python train.py --crop_scale_min=0.3 --projector_hidden_layers=1 --temperature=0.1 --eps=1e-08
Rows from block 15, named by matrix and row number. Rows with one number belong to one channel. Each number is 500 + 40 x the weight over its row's rms, rounded and kept within 0 to 999. All counts start at 0. Numbers have three digits each. After the name is the row's rms in percent of the matrix's.
# convs0: first 3x3 conv (model.blocks.15.convs.0.weight, 192x192x3x3), inputs 190-191, a 3x3 kernel for each
# convs1: second 3x3 conv (model.blocks.15.convs.1.weight, 192x192x3x3, transposed), outputs 190-191, a 3x3 kernel for each
convs0.55 099:503451550525499527527564482518502497507436530505532448
convs1.55 105:471529524500520508482470517504535500473479518507531493
convs0.56 091:475482434457455509466412465492516483498456511538414451
convs1.56 092:513500505517511521495475516545572456474522497534555498
convs0.57 094:464462478505531506451534495488472453489498530488500552
convs1.57 096:494513466546518550453480478496501550424564507490471465
convs0.58 098:403495495431487435516434534525494518492544471482483564
convs1.58 099:502480506478496434495534436527512500478500525488512491
convs0.59 096:450496481505471420509528456537479535430464547433497484
convs1.59 093:463530544473490542509527480495509536482540509525508513
convs0.60 105:481451488534529507451499448481506485502575499589497498
convs1.60 101:487506543538509500492458506439452429472500502454511468
convs0.61 094:422342442413501455451473402518524487494516506477511507
convs1.61 105:602606634614547603657593661497521548508478541470477480
convs0.62 118:532489499453501548528528521481489468464557497475478427
convs1.62 105:495549527493480467492529477506558531495448534435516505
convs0.63 100:487544472460512483514467500534547533517539507496422421
convs1.63 097:517477512455485476496460497485491495503484457492540511
convs0.64 104:505557471541479498504495566474494540508509537512463524
convs1.64 100:513514498496494513476516531515501502492511489491513471
convs0.65 103:481535475441489472513445504500458549437574487496477536
convs1.65 105:505506501474468487460558487487508503432460440504547525
convs0.66 094:342391423402476468448588441530494615577547521470513475
convs1.66 106:634603627646557633682584692504536526514543507520519605
convs0.67 099:554511513508593413529468507518472510510543436475512461
convs1.67 095:472499481501524497495497501517475495515481506496456450
convs0.68 099:488500550495537467477516447522482437521481548484516466
convs1.68 098:471541533498498471526497498536522561514510469486491520
convs0.69 090:481441493523500535466521457521499476476549561536449517
convs1.69 102:487508504535488498483479518460490498394517527500523472
convs0.70 103:450495502533586420544504486534487439556446503485543519
convs1.70 097:513520524455554529494463469508470537495515482525508543
convs0.71 096:545516554541491462502560606476460522474440530534516541
convs1.71 094:530539466444494509511494489515432475519509492512598579
convs0.72 099:537517512479479499494461501529479536482457486472470445
convs1.72 096:498490496504492522453540514504503524447511556508546514
convs0.73 106:523512454522517514483544437530479538522523487480534519
convs1.73 100:498528514497455500455462488508444505463495492519557498
convs0.74 091:522503488587490460489519532501511473483551454453511509
convs1.74 095:510492514500492550488537507531473479457474512511476493
convs0.75 089:482492451509452520454495448487513454466491478443481483
convs1.75 105:485504475511510528497506519514538494524498557484476466
convs0.76 110:469554511540522559519525539462424460503503430497431440
convs1.76 104:508497501518487497484501492504506494502491551480480544
convs0.77 099:487514580457543502536511506514510483430533461454467439
convs1.77 102:511502519518503470483488499458509528428552534455487510
convs0.78 106:449494466453373513471483396513482510493515545494530517
convs1.78 101:525516506544469510532494508524482491468475515469480491
convs0.79 107:428502510568532517531437493508433438529480504469499487
convs1.79 112:472471488509542564534526471512521509516641513501550539
convs0.80 102:471536534476477543518519515529471422483581584511411446
convs1.80 101:484504519579471510492461481489479527499507483544480501
convs0.81 098:468470511458527485479461515525541522536423479455460553
convs1.81 102:524544517505488441523452507496490448618468476535474490
convs0.82 099:520470421495518476499513507560483501352538528518558519
convs1.82 105:443526483519494524516503479474481517520497498512515572
convs0.83 106:491525534549564465489527491473472480528469525479498534
convs1.83 106:506506485468506494511537497576555480478518536493485561
convs0.84 104:469497515549513523514506481502468446500471467460505416
convs1.84 109:456478511518541495478487487511532522501534539483522538
convs0.85 103:445520488451482450524489476498510529490516465456544554
convs1.85 100:528508482483502556487527478437409470498497524440499470
convs0.86 081:494549471451488491458516507576503484487447504593526538
convs1.86 089:486511490517520494462508492429518400534496472558563546
convs0.87 099:484496446513504522453591494484496525538511524481560494
convs1.87 095:486510466507459507494495469476537462475539440547491427
convs0.88 100:445422565486502492491550551468526487535466491484479430
convs1.88 102:527537493444489473516464503567597541463510471520506424
convs0.89 084:477417458450485452488500489500479487496465525471505529
convs1.89 101:481479459486481480501480495521485461526474499520528501
convs0.90 101:550500480505527522479441484516493498433478470446508460
convs1.90 101:489453520517512501488521479509430454499465518516515463
convs0.91 102:483517496551446522492552472521543483522538453516480471
convs1.91 103:478498474482497500506492483449493488528543522525488472
convs0.92 091:546478532507505468488514532527473501502542432505536509
convs1.92 094:475511469484491483484475503438494489490433491517494518
convs0.93 093:477513516500611590569475512521538512468487493522486467
convs1.93 099:477467546549552497497532481443474518508527517453447485
convs0.94 093:493532527539455500497492462468529516504464540557483476
convs1.94 096:499512511472454519516497494528520468518481462466430453
convs0.95 096:458469447520534601496520493540504458488453440428530552
convs1.95 092:466502500543509515453465473486481545517515549542546515
convs0.96 107:564537510458550515519488487438439482473566479490481462
convs1.96 099:497517493505490502528504481494478516535499582521587538
convs0.97 090:447516498471535577497556508506544484499502589417427471
convs1.97 089:465536446527523495527498454579572467511449395452489528
convs0.98 099:560396515499391428474528553526530475518488495464536377
convs1.98 101:517530474494404489481434513488507549567547536490553517
convs0.99 089:497466496489510581457559460531491493484527610505550579
convs1.99 093:474499452525521469501471490426389488435436483505509518
convs0.100 106:480452471482475468495495511509481497464506537507593497
convs1.100 106:513522463507455493493533498517456499507431547527500477
convs0.101 103:485529453540509472495511517488526513405538428505452466
convs1.101 101:522532510470507513503474493577530562472520553496508538
convs0.102 092:560527478495531528430480508507505491493460427481525531
convs1.102 099:494459459515525517455499511493505489515524494490480520
convs0.103 092:468487472453465484477501516525508475521492466478520458
convs1.103 096:481501464502497491516505495486536479476451434460471505
convs0.104 098:464494501520453450455512495494522522479555509499469500
convs1.104 099:487498482478496502481478495515446474443455449437465458
convs0.105 097:513502498491553487415509514462412527481548506507510483
convs1.105 094:516511426460519520489499503599526541544535558462550491
convs0.106 101:514455523455464494509478538497521451518485522464459425
convs1.106 096:505504488509465445506449517531490560477525432509495570
convs0.107 109:558549509502541500485511466462463478513550467538506540
convs1.107 111:463531461479512459491507467470456456528435514522499479
convs0.108 113:446533529480461483507470474488479472513440461528493555
convs1.108 112:482483492501492477516487538526544533478548484557539502
convs0.109 097:496500487482515450499452449456458505501515508513547544
convs1.109 094:493505492482499487522560505469490457492473447528518505
convs0.110 102:533469490470482552548437539523450470468533581486545507
convs1.110 101:498500511518515510481493488495459483459563484473534496
convs0.111 102:495454460548463545431455471506478469493518492453487505
convs1.111 100:531463475506492541473495492500501519527500562533536535
convs0.112 091:531496516411537478524526489495546496540571534513543514
convs1.112 096:496509501494490421505487516501471411494463515538536512
convs0.113 106:612520500527509562477560459462515484530473529511458448
convs1.113 099:463503462527499502516506522509518520507542455509487500
convs0.114 100:463562512506544570528519465513422443495502460476460464
convs1.114 101:452560472547516538525512464590558518518472516499559543
convs0.115 109:491536507516479545526515498504486457495484515424521608
convs1.115 113:501513513483472510494520461504488530509537476534507507
convs0.116 097:487532474482594531446476485483471487527592504477492416
convs1.116 096:432452474520583487415482462511460508489490456508488491
convs0.117 095:482527516547507587516545478509507511551519472494542487
convs1.117 096:477516523546522541489471466504503513523517513470489523
convs0.118 102:482493526535481512478514526457501556535510452475461556
convs1.118 102:469495408501500522523462489511509511582504541496432544
convs0.119 100:499428456429489442418475508486508462458416560415464555
convs1.119 100:528506521475504415482520511453504589530511517565479451
convs0.120 109:528569531539489522511524532500476454514533536529470533
convs1.120 109:488515469481495489486526504574470435492542531522527531
convs0.121 104:484521534527521474496583497491507493527540566490545536
convs1.121 106:495498478465500491516493493473480492481483506490477521
convs0.122 097:516523540448498515514544536498482544493500504482452487
convs1.122 096:521524484468503459534520464482473491503507512533623514
convs0.123 103:470543525530531576494491539498504494487482464503529471
convs1.123 103:495492517537509521537481485504516435527464495495501509
convs0.124 097:464502437480448528495499482474486501490545488454528494
convs1.124 100:518471521470472487488511487492563504492442483464503509
convs0.125 098:518497490499488536489462498526540547493580461483486531
convs1.125 101:488438456501496502446498487444474479495484484490459450
convs0.126 091:455506497432513497515561501510465531477512459556573583
convs1.126 102:491548458507501459473476482443435409479410458499535520
convs0.127 089:503514513484557463534396631518525431418414493508500541
convs1.127 091:509443452485509481464482448435527466535535528489518436
convs0.128 109:523443505498480432514519494509464503539477488558432446
convs1.128 108:501478503456498462545482518541509504514522486574502534
convs0.129 100:507529575468512516543444427470489438472525489450430452
convs1.129 101:483487508492493470484505499509465489482454453511567499
convs0.130 113:536523462534456401467461536539517486413429451376518583
convs1.130 104:494478523461513500497533535501568523524506452532511425
convs0.131 097:535419491497480446557547484499505500523498467460536564
convs1.131 097:529512503506485499510458521467490492476510446463497531
convs0.132 110:514463462480477430460473485518514517431510497564560520
convs1.132 102:505476531460490488480508494470459476512458436506501525
convs0.133 094:506478523460448461544521520543529438559474511444460422
convs1.133 097:469502513512473496474472471523503484559577473558488485
convs0.134 099:514479514456459432405509470469531536442429411483464514
convs1.134 097:471516470458508492488489483485545478588534562518450454
convs0.135 096:486532422508479530473518522526545483519492508475538421
convs1.135 094:469518458534491563495502513487477492498491471503475515
convs0.136 088:492491523480531528514466465472459518510474510516511462
convs1.136 091:486467469495509510538501478504464469540496486488500516
convs0.137 099:561512451542484555541514519495488560525489448500448559
convs1.137 102:518480515539474534465484520512477500478465530505493554
convs0.138 090:558482456441502469499535496485530519498497493507494450
convs1.138 084:460499477480475479462501455578541469495513548513494536
convs0.139 102:446504497477493546491527508483504503538473460471482535
convs1.139 104:497508496552492497538507495474494431516479514485463480
convs0.140 097:509474536555481444491562478439490497484523593536445488
convs1.140 095:467517451485480497453483457542466469452519495469481442
convs0.141 108:490490498582496419445489472511509469485524516509523524
convs1.141 109:480530481469504530520473492486486536498504528504454474
convs0.142 083:520452499489474429424504459473501526509471542498472469
convs1.142 090:530497481456476488525495484474538452559525461505520534
convs0.143 102:517527488510527480519470441475470558445539524509484436
convs1.143 102:461490505513502498489506533500528525500534506549584507
convs0.144 108:544486541556545510471508490462472523487532463482561450
convs1.144 103:475515466482500512489468490518558515487543523476512517
convs0.145 098:464463470472489489519487453509544485466438454471531511
convs1.145 100:490472510505454473503473553486479476538504470507486564
convs0.146 099:499474507511486504469510469490447529514526501471558472
convs1.146 100:483498531531492534489496497464542567456510437520527468
convs0.147 099:535448484505481477534599542490489528443506516461501441
convs1.147 099:509574511483464451473467491525524504460492478537563477
convs0.148 102:551512530454553487495469496495486455503474475480512479
convs1.148 102:449469462496513486488471516502521537530602485585519475
convs0.149 088:515420406427425449499449468529550566487530537446468483
convs1.149 086:483433540450493465496500498485427434485476486522524523
convs0.150 112:552497485514559490497516492469460526476555532596518453
convs1.150 106:490486495499524486498522543520471517572478513471452485
convs0.151 104:488468490509511448530484521511458498480487518486494509
convs1.151 101:500503493450479530478481478494495525452532474464547469
convs0.152 102:514495502503463516454505522464471463524505419530533454
convs1.152 101:515486486462473512497454487532573496560509506519523544
convs0.153 101:449531503501506492508521493460493583532500517491517493
convs1.153 117:493504484506504509471480468501544513473459465486505466
convs0.154 100:495547589524493514453448429482488459489482511448502426
convs1.154 094:496450455546496532456508514534510533460512440444445468
convs0.155 094:474485418476396509489463465550510514512517498562532498
convs1.155 087:470443458582440548483508497456556564459475449485412450
convs0.156 091:498532457568488513460459534520449513564423485520546520
convs1.156 090:526487460483500527471509484469434353511517504460473487
convs0.157 108:516525531503559559490456533497500485517482526507463518
convs1.157 105:525490438494547519481529482471495480494522528474452538
convs0.158 104:539576514543512546518560517466528490461493460519505528
convs1.158 121:459508476500511495444510472509517482496517542501525463
convs0.159 083:468509542538502537528494538493452456540471495471493483
convs1.159 087:477501473498490504483489489463458551510513553512532532
convs0.160 098:510455483490420448473402501492528526479580456510486447
convs1.160 095:511478477490432496512497491503452459511471477433503494
convs0.161 110:484503477497498496565485528531500471495481463511493502
convs1.161 111:486497517485499482520480527566516482524510579464547490
convs0.162 099:573524557557612535534544520473439501538441504474505520
convs1.162 092:495478496513548504477482519523509546468445450479459529
convs0.163 076:739692615671694612706576576473490406421468426366489501
convs1.163 084:574671680520619631472607643514471506471523518524511501
convs0.164 100:507543440476416469453499492508541507506537473465509530
convs1.164 099:501504466495492499458531491574486501456489487488520511
convs0.165 103:519550481528504505515484467530444507482608565522532416
convs1.165 104:512505487502478479478521481493460494433496462549507500
convs0.166 113:501469494522496514546480507520459480526510563473452430
convs1.166 109:487481538519465542496489531472448513449489520505498472
convs0.167 103:510478537461484546493521464451507482551527572499413425
convs1.167 098:483505477539496492492479478497512485543542466486476467
convs0.168 098:476524531493428440480545531517521478475481527525448537
convs1.168 092:507500489480442537581538502491500524495539543530494517
convs0.169 084:554492503510550509522497552557496504466532521418553578
convs1.169 084:507468497490504478484518472505504527521556516494478511
convs0.170 102:554546536536520489495511523521545468550520511482462448
convs1.170 098:511491479506499520505517543529496527477472515521484506
convs0.171 105:537532490466504479498582479508521500459535511483523493
convs1.171 103:491479512479527450485521507464509517514502530520419442
convs0.172 118:517539451507459488513474508533546471501514540456486438
convs1.172 102:479495490525439499499514530513547457509486524556495528
convs0.173 100:442534545471504519501546516491475543478590556527471448
convs1.173 098:500551538516519490562514501538485520413431445486540429
convs0.174 094:518478488541567457497482539472452517461476477464464492
convs1.174 092:502475493497535516513463471486541477550496506508494475
convs0.175 098:566491512546512507579567585451517555497504531495464485
convs1.175 102:496510519477501479497458488473476548483480458486478461
convs0.176 097:490480499444636512560536561509461462497504513550509455
convs1.176 099:504508521490549434524435536468523483550506525480487496